config = dict(
    image_size=32,
    rotation_deg=5,
    arch='densenet',
    depths=[6, 12, 12],
    mixing='cutmix',
    beta2=0.95,
    lr=0.0019,
    beta1=0.95,
    shampoo_beta=0.95,
    precondition_frequency=16,
    merge_dims=False,
    steps=4800,
    lr_schedule='cosine',
    final_lr_fraction=0.1,
    warmup_steps=140,
)
Rows from block 19 of a small image classifier, named by matrix and row number. Rows with one number belong to one channel. Each number is 500 + 25 x the weight over its row's rms, rounded and kept within 0 to 999. All counts start at 0. Numbers have three digits each. After the name is the row's rms in percent of the matrix's.
After each channel's rows are labels from the 100 images, of 14976, where the channel reaches its highest value: "strongest on" is what is common among them. Only what is clearly more common there than usual is listed. The data: streak pictures of flow and ridge fields.
# conv1: bottleneck pointwise conv (model.blocks.21.conv1.weight, 160x360x1x1), inputs 0-51
# conv2: growth 3x3 conv (model.blocks.21.conv2.weight, 40x160x3x3, transposed, each kernel summed), outputs 0-39

conv1.158 088:491481531518509509494524497473529492489509509529486491554475546510538479506504476490470463482462487514541495482478471538500515471536528470503514519456489497
conv2.158 099:486456541489485484534460516518480479470507466509505485497539516496482498471504470479523483481440536538519534496499521515
strongest on: parallel; delta

conv1.108 090:501489533534508503514512537509505477471520519524430503520484493527491481556495499489467504469501503505507538521492497489456479501484513493455484520513528495
conv2.108 095:490466534502514513461475517456523503500489497502535468462532496524516481521459469476500525504484452514520544486462506489
strongest on: whorl

conv1.106 100:495482495522511521483500486501475509529510497491496464493553534486503507498542521505483529484488462508521513437500511526529539466480512516487495502488544476
conv2.106 096:471502500487508528530474477497504463463502422502510501442510512483489540508475470494513493479480519524505507523538523515
strongest on: waves; saddle

conv1.50 094:505496456509517486492472476506534457498510480498503479486512455470485500527496495498529480510514527482469532539491490481488476479472508503518480538501492497
conv2.50 098:490493489477519494502491462454491480506493486494488554448461495464481488455523478504462481490476528526490535530474515488
strongest on: delta; parallel

conv1.15 099:528489528527499522517516458504468520531503442486524476513481505488506502487550494481460499516462545503541470479501513484514480511493489544518525532503503523
conv2.15 106:531515480493458503485430505492461499495518469506463501502478462460502504502456495493472442515508499537480495505515498501
strongest on: turbulent

conv1.140 095:492477483504471494474507464439531493473501475501490544470499505528478529497500472463471513477451506523499508510473503477484496498524539503559520509500528501
conv2.140 091:511506549530511523532508493527476485497512531506495438493531519471485462448478502531496517516523502502458523501530488527
strongest on: delta

conv1.0 099:518502504529498529502486518537498510510488490482485504527510469504498560517470474452500452515539482501491470546494540493501517499508538542496470530481494493
conv2.0 099:511517524543496485466509552486481499471469498515535472493489509482473484459501499551535508523455488520460496497532514480
strongest on: loop

conv1.132 102:498495486512471542492463475518534511510519524463503506521471550534520487544534446520485505524446512487495526513455462496552542491484496501492503538496506485
conv2.132 099:509504481510472444538490493529491444536515461480498511486510511517460525456492503489483501497487527498480528493507516559
strongest on: spiral

conv1.94 101:503450503473506461526490478470508499488485508474484470462473535523502509520524543475486514526472507460490501508460468487511523505497584541484446495506504450
conv2.94 110:487457463503517520535539463500517516538507515508450482501500490489534475470450493495497517450486466497517499503479501466
strongest on: pair of whorls; waves

conv1.74 102:536535486488498525480534471504513486514530524477536465470495486478500464462494490494497470507500504467546566498515483548518458508527520502457463490493488479
conv2.74 110:508487513535533471524467470517490487509526538519534488497510443506462460479475521473544478465484465502490489484509507500
strongest on: pair of whorls

conv1.155 103:503525505511484488451496462507472524493468515489499482470491503503464508500492534545533485542501483467473521483510501494517476505541483528518471503507508490
conv2.155 091:515466529493492499446507514499491523518525539517537512530492494498493475480510520496497486474521573508487455479539475522
strongest on: pair of whorls

conv1.152 099:523524494490487469490497509492498483481497538527525501484481513491495525492511499470473485494472473506463495492544520485485465486518501485508510494483495438
conv2.152 109:468482485498493470536504502527514509465527456457471508463513537502513517503513459501452545464482458517506510508485505498
strongest on: parallel; loop

conv1.71 098:552501528520554461490461479482508484500486480526452488494505503510505481528519535521451496503499510471522507452497523502510537475480515521523512482505494510
conv2.71 099:518475453500490486519457503530521500502497489475545497534509502465478503444496551524504500474469504483480494546478526489
strongest on: spiral

conv1.5 099:464470466502469479488488511512492509468496477536487537513512468505440525488552511491505475490484501578499486501479502523470488485494489453538528470552520514
conv2.5 104:521481525528486498504549503516510467501518521499498498477490504531483446483451524522485506527517468449536526481517463482
strongest on: pair of whorls; waves

conv1.2 101:484527531518472485513542491541518522514501480466495496439517465514518503505461520471506493494486515490526465448501505499490477538484496449535475503535464483
conv2.2 104:544497466487510506511513522499519473509501476496501500510524506498544500499561496542519495508426489454520480522505465508
strongest on: waves

conv1.110 098:491497529495537484553449519473516511528492514488550490504522523528483499519491486467494483509526520484471525504504480531552515518488498481495508476521471505
conv2.110 112:494518485535483482497533485542504506477453495474507489510438501522511440457516482528513475486497473510515504469472519511
strongest on: pair of whorls

conv1.99 098:471494496518466519517499542453482529494444529481482502468453573460520462485495500489473502507501447528511486517461511541483549489515488495484494530462501525
conv2.99 093:519515504487532469531485506522486518486466492548482478462547539503514483449508536455544500478498523506493497491485514514
strongest on: saddle; delta

conv1.76 098:515498459483480488496506495510463534459494473487489491471537505537499474481479459530515513497504462490460487522500443541507508503470478483459492442501526477
conv2.76 099:479482504495567460478510485495434500483480496508482509496514496475507496504485538483485456497524483503533508504559529517
strongest on: saddle

conv1.55 093:540501502511487508505502494519489504461519497496482509482511477516524495490517514500487511490462517514515496485473497469552514478449523446463506471506512519
conv2.55 126:505491500498489481499470458461482525481468474460492503489483493462473583501522489464490515485495490514463514515469502479
strongest on: turbulent

conv1.122 095:497442546496482520508510522489525486477530488502478488476481448523482521454514539468502502482531489526548478481505492513509488540490492451470513503515506519
conv2.122 098:540466532540541491515513501516513512500506557494449487504496477534507492510471495482527534517481503517492474465482518546
strongest on: whorl; pair of whorls

conv1.104 101:510540571478496509497444529523504461526495475533497519481516472491479504515485485481524462462527510517490494486499483515522508476508460487493499508471461506
conv2.104 099:541488474493455512523486537532511492518552507485570503493492491464517506499504515517526491476477549483510508504524500534
strongest on: loop

conv1.138 100:502480512479515505493490487505476478461456543516503544490507498493491476465540460487473508513500534522534528490507535508526498542499520479487494510521519485
conv2.138 080:519478469508484492526502470534524507461488495516484511498509535526470485477501484518503522510448522547565480483517495459
strongest on: waves

conv1.58 103:518490504483473529499467537499478492479485506501495512449469515481508464516444547496495500548514526490524521497524471512537488514505569459509504523518537478
conv2.58 106:481524503548477466512502472497520471507439501477489473535484464511487511498463487514499482494497474494448504502455510456
strongest on: saddle

conv1.92 101:483508517492494522499514477481459524490501495463544485500520504499520501513502522475499456486524496477492510483475497533460482473538490451516499545526503500
conv2.92 097:520549485482503503511436537520507473508514478513537484484520479509509457516478476493498473518524524480528470515506551524
strongest on: spiral; pair of whorls

conv1.126 104:523511546496505492493532504521511524472484483477506499458508519514461467504500507494522479467486511499510472508535457460485460537487480541526503527521538471
conv2.126 121:502510491471524520541523481495481504537531496498525491509473517549501487488468517454540518499452482476464457485488494530
strongest on: pair of whorls

conv1.157 097:489511507527486496505505493457468532492488511461529510483530484494458504515490470502551481490472489477511519497481518478487520511477509479598470484494514521
conv2.157 091:458483527544497472486474487490486533511527471455497522471453494463484519510499524504519512521544485495483504538482459484
strongest on: loop; whorl

conv1.131 101:524518455492520477486522517477489477486508503475468470517493515509482472502472483513504483531460507490519449462483468513516502494492521504463480487515500448
conv2.131 089:492457521525522487554505540510453516508472532451510527489461477492503483498504514513506482509527470478496504492481454468
strongest on: waves

conv1.21 098:549513520524515476473513514517498456517497478497528546516529480503470536523517481477500490509477523552516530530486494469514493464515503478525502480487541486
conv2.21 096:539442528483497513515504527490493458496517556497501485482505526517486472467496491490466525521534521491473536511504546525
strongest on: parallel; loop

conv1.154 095:486542486545516552477516474507520495536523508481489504513514500515496486502478469521549514512487522516505527506503533501515507533494499480529507513463473485
conv2.154 114:480506468535485503497487509456505525514479468475502528509487495495505489486477474533470491486463532558477553478508459476
strongest on: waves

conv1.129 104:525461522531466467537500486501476481491479439478514478565492504492479528532498471534476525511488498517487521488502510505482487495469479527547515504491488462
conv2.129 114:527524492487504488484473529459514441492542482514518483489519494453456540503480520525506494459492481513458507509520474506
strongest on: spiral

conv1.70 105:484562510484469488461516493492454494506538516529487509508489522489528530473517502528479477517505465516498539480499507429476531500530486501512493559507508538
conv2.70 088:471478477547493442521508507465525469518483491472515498496477491516483493458469496467491432514517480492528484517501484486
strongest on: pair of whorls

conv1.64 103:502492513496515518478526503562500508460480463460490478469517501491478501491535464480514515537477529489440523470520513479504520537487536507499508543491470479
conv2.64 093:481496451539502485454455500500520475478486502492481505512527465492441518476496512508541483505465499548510480503516487467
strongest on: source; pair of whorls

conv1.144 098:463466519525484509486487506514530519509479473518483515503466483525500471559521491499551494476479548513447503498480488460500504503533503436511503518550510495
conv2.144 123:490535469477490496513498481504536523512496516485474514521478486491488569511483467513495475521467464487470477452465468528
strongest on: waves

conv1.134 100:508503497564515473469505467516473491491517496490543498530534507484472496467458533464530469461530511492474544469486520498499494521506530481494512495493539487
conv2.134 106:491489496478512510540455534560465534519500488507518485499502496488482509549469519525536518471480532479521517488538524509
strongest on: saddle

conv1.141 099:495485488512480491505467471486509531499566540462471490512532524512514471505499534475515505527481469484488516495528490524530462519473554520525534509509491497
conv2.141 107:533492474485498500468541513537534497492481466496482532527517449525508499535481519495499529461472480501476519439500491503
strongest on: pair of whorls

conv1.102 104:481467544509512499501527495509508474513499445503513511473457514565521497479471544525518495497531509487470531486479491490506515544503503479489453475503485483
conv2.102 096:494447476489513516486543523524536488496450470508503498530493526536506461535512514549532509473475503526494484518480513513
strongest on: waves

conv1.43 104:550520501497523530504485564506518459494516518456517506494509504504446501468482497484442522505496495499526498462498516469508530455532473528538476505492511527
conv2.43 101:477525498493522537490505482511504505530481464501536535481462497472505486501496505546510533481507484498476516466454526432
strongest on: spiral

conv1.51 104:513486548529468506492536473474503448481507457443526501491442520546488513486461508521457501546485515489520525505468526537526489472546507521494497528514465550
conv2.51 118:503546483499504485469502524508514471467532520510515488493498529498517498531448507539536508455466482481465479480515551488
strongest on: waves

conv1.31 093:488540530478479521487484554501508491494494588494522505443532550491471460504470444507469482501495514500477465541509518479501486508491517524486518553509507490
conv2.31 116:473491498513500456512502442519507441491508534468480509527500471512526476485522528522490510493483515452527473538516498477
strongest on: saddle

conv1.39 095:478534500491493545497477518497529469494535530497514514496503501507509488460461491444527519515482520517507527482491543536482497539462470487511437514506524530
conv2.39 097:521532516503480473541560477461502531491499444505538479462504499487507466493510507458538484505483519509485483498498491528
strongest on: whorl

conv1.25 099:534516518530489503466546496537485519470523493503512471488513443506495456495524480526513502472509531511502505531491511482467514489520466499533482503473523517
conv2.25 103:503544492498540485514489530476470462509456509526487471464479520499475563502461493477502479518515481462500496496485486464
strongest on: pair of whorls

conv1.53 092:485517469457501539532506534519498484520461520490554504491483511481533457468496468493514488506478468527510483504444554488513520521476486514454496512528528504
conv2.53 074:499536529540513539493518499485511500491473506540486466533508542502497450534478507561525528524494483488497529499494478519
strongest on: saddle; delta

conv1.8 104:519524492493506510481540512482473539514477508489494521482481509492468507486487453473541469534504520478503475547509466476513514540532547513522483500475505537
conv2.8 107:509510534475491461451514529470516514492529492531528466486487465509456490506524469509525495483483498518453460473488492465
strongest on: whorl

conv1.156 107:465517468533456522509500518440504458504525484532501504493571546539448526501468496463490497486466490497483482499508487513473471492514500516485546503505503507
conv2.156 102:538511487487499473452494507478482529509494508507496477495514489482507460492491494503511502518519523509503458531572447555
strongest on: pair of whorls

conv1.67 097:542505469493519458489533485502503522483464519489510481534524454513511473468525531521487455506448463504529515473549503491491499475470467480484478519541518474
conv2.67 114:511492507493528504481525503506500517425494531499519499484511453480486492495571482481502512520521491553523516483489463516
strongest on: loop; parallel

conv1.59 095:532523507523475480494464518544466512473473478512519489500472471493470498496498487484477494498465527474491501487456496487501529513501500516461473506503529536
conv2.59 102:515495532465499502488471477505532498502460496517486481485515507474557456475482499492466524476530488519467558537511516487
strongest on: loop

conv1.44 104:466478477508538480495532558484544482512502502473477485541502543464504477541540526500510539502537519529457497476489529509497507478507525469515518515539518492
conv2.44 093:513498471479494438478496474512523510466503453504484514492550532512506517505469494522494501490513459513559507486464510467
strongest on: whorl

conv1.62 105:519472527468485500465514495496490516491510499492511490503480463503488555528475499443505509510475488505479480563480522515467508463477490501503489511499461468
conv2.62 097:498478537507499495502504490458540451481455479525521491450509524528514475495501527531475497486482499548498512519496449509
strongest on: waves; parallel

conv1.77 102:509499489487499478505503481521516484488489519484504530493489555458494491510541522484503504491508477516528494508482498522516521543534523475536492512521533487
conv2.77 097:476535515472493490513505486526510504497490477555506455541513479476510467451491479472506481511497483532497466555481522481
strongest on: pair of whorls; turbulent

conv1.65 102:486501525519527529517526485512483478493489470533532456452507470501486490473477482468468509486518506476464485477496516555505521517493502507483481459521476510
conv2.65 091:491492521542481457471501496524516472513468469531480527495496510488556486509554493507502525475515504501547507451477487504
strongest on: spiral

conv1.16 095:490504491484489483454516550529495470498486485475512539491465545491488531510505468505497508559500476561510529515486501454460510505503482514502527517490516491
conv2.16 087:528482519494440506458481493509478477482528486477531492530502472525501468504501474516509465491489489479473543442503510537
strongest on: saddle

conv1.84 101:514509466523488506518542523491499444516463499494460575479481502472475462535468474486538500485463533492473449540485525476498520522554529522508500470507448492
conv2.84 098:489528529475497480455513478557519446519488540510513503469499515497483491472495524514524481501493499490485490443464469476
strongest on: source

conv1.6 097:470474518539516482447521528489478505485500516529486516499497542519531491486532469485526447455502464494481467497469484482481472485501491525495464535510487523
conv2.6 088:501516486515462468482459506473499548474479427490497489453494521504508516491519516485494463514537495477498521503469523473
strongest on: saddle

conv1.137 101:493510479495483491464497492473516496460464498465521511518478497506503510485510505509461499528494476486525497487514544501517491539472517511504502536487534492
conv2.137 101:505568497483501446497519517478504511448492533496489465494514494516528487504459510544470505476503471482499530537481487502
strongest on: waves

conv1.60 099:514542484472457484529476476491514496505520547557465488478466485474461545494465470514504475475467493462500482474469503510480498511475451486535460520516473502
conv2.60 086:492481533509524522499492458468493497506504515455504495483522525482471463459498509498514539468464536527519504546529493543
strongest on: parallel; loop

conv1.82 099:487511494495460455580483479530482492464494525500459459496494501493488501530464536507511496496531485467481485519498472486493509463513472527472484496512495492
conv2.82 084:516470471520542483480461453449493477503489500503520500527498517481446509505493488489462462512503489511502469451516477477
strongest on: parallel

conv1.22 094:498513535544473453477475522476529523444505536496470473505473517488526518514533549476486518497500510493506508526528508476494491493536506520503474520499500483
conv2.22 082:487487506523479463495516476534508512503518529465524455493534526474453513506513496502521493458479520496520519551509450531
strongest on: parallel

conv1.40 102:473446517492485532531492515484493468473510479503480476525485479481495520493547504510464516503520444491498519500533510499499515498510519465512541489485540443
conv2.40 084:543507496484468485503507523469511461518523478495520493540513509485412526486473497506515499490445483511508513527488504514
strongest on: whorl

conv1.86 100:475443493527505477480466497528511518484494473448445491515478510511513461538549534527511502474488478451507526498491485487508519494464479494525466504487472474
conv2.86 079:536535499476504478515531517478549465508496471499514483509520501454479459464442480504464490508481498476511483523466509507
strongest on: whorl

conv1.24 100:476468458517503495511526513485496474460479493495543524514491547536492477415488513497512499537497503455477484519496467502478508496504487468499492473467484549
conv2.24 101:506514486521507474480483528547508497495529536515534454494471520501459539457505506531535520485504474514449510520480505480
strongest on: saddle; delta

conv1.116 098:531486470514509461447528511488493467479495506463549501469481522505506506477482499484491479497499499476473545483542486501456506498487464489512506438427525482
conv2.116 093:509500503490484503472534525513463553523536456477521474514453476535463471487507535478487509462517480535501493511500507501
strongest on: saddle

conv1.133 100:505562515503473544511499536493549458526528516512484481534489436505480514490478513492532499477522447464558509533526524545487476467518491500491432502485457496
conv2.133 102:467491505549527527439483493489510513454502464492486498512534496507513470516494510512475515476481528543485482507495491438
strongest on: waves

conv1.54 104:488488499510523473479511535483474475489499503516498522488495436550475534501487488496501488475506454498473496499511483495479548507452515536534488502511457533
conv2.54 129:506535461490438471502516469481472488512501480465456495470505480492496499501485471477471526507540534485523534481495477534
strongest on: turbulent

conv1.32 109:474499492528543497544475523442476480486483531512480476501538467510497465500523463502524526526517488526521502472503531450505517495482527513500511543456523525
conv2.32 097:503525497433492552487508543496505473504509438487479472511493481529510491515511512509485515494456522470485454493502508476
strongest on: turbulent

conv1.27 104:520483481516483516496479538558492502465487506501467486463504520493497464526460542471484557510497495446525489517488476498498514503489517490530456499510453457
conv2.27 108:498505452507486526490523454473556511561508498530465480512517516504498506472451489478483474497525525495466489495507492480
strongest on: pair of whorls

conv1.98 104:510522498488508463507482515481500510465513528484548500487485507503516475485491485476491491513513485484505509505521447501472546530494500501523502474514455542
conv2.98 102:474520486515503482534502539467469505485487488463505476507478485458459474481481511457529508468491485444482487476516529473
strongest on: saddle

conv1.107 101:470485531494511547462487452475505507477531515472517510480466516547520486505510482465494475515472524544464490464472487480453543544508466490455525474485508533
conv2.107 113:522492489515467473488495554513494514503479505501472513499532525527421510495504503471491498534483520518552525456510506501
strongest on: source

conv1.130 105:533491483515492505529517553524516530539518489542508478513490501538485489460516553501461524483452494533491500497469513526490509479519483486527499488490532495
conv2.130 094:536492479502537495494466465503502480522514518501509491514485479507502472493466504538537505523483441546498491491473432486
strongest on: saddle

conv1.153 097:494494518455507490479536510522479512495500492517472486507529501499458477502490470498509488484478522485541451495453524487467507472481461506473478533514469490
conv2.153 107:426537475481522491496509486492477509481500484470516524506442509464447498507487534479505497497514500456493478490488506470
strongest on: turbulent

conv1.9 100:546484501508488539488482543513503477467490477506527537495488525508523496496512495528509516482485532482455516482506505492501478505463499511538528484531493453
conv2.9 106:476531491455485495507524520529489551490516445497469516523536516501511521487517478523470498533472509486477473499548465509
strongest on: waves

conv1.14 101:474475499425489483510506455522480517475532501465512504519531487501507488520514541498479489511468466548485511480465506502491488503511481514490483516505490502
conv2.14 091:489514504473493467491477468503508471511478512518505500498505492489494518547548509493445498465494440464442507519512506472
strongest on: spiral; saddle

conv1.128 101:515529524531492479544496501531519488523464456462449498525503468505510466512487488474467452535513531501494460532503520546494491480491466476468487511507504480
conv2.128 097:514463511505517504472507472466587504536481502479476482535518515499513484482525511515461483489466523488469468498510491483
strongest on: waves

conv1.13 100:531554466514526451469487506491526543529478509515518535547501505489496471514484525521473497531475523473487485585444494463502506506507507509510485511541480498
conv2.13 098:488446532549453471509478489517486507490507488503454510492447498502498530448517496514503506491501507527532462466485508503
strongest on: saddle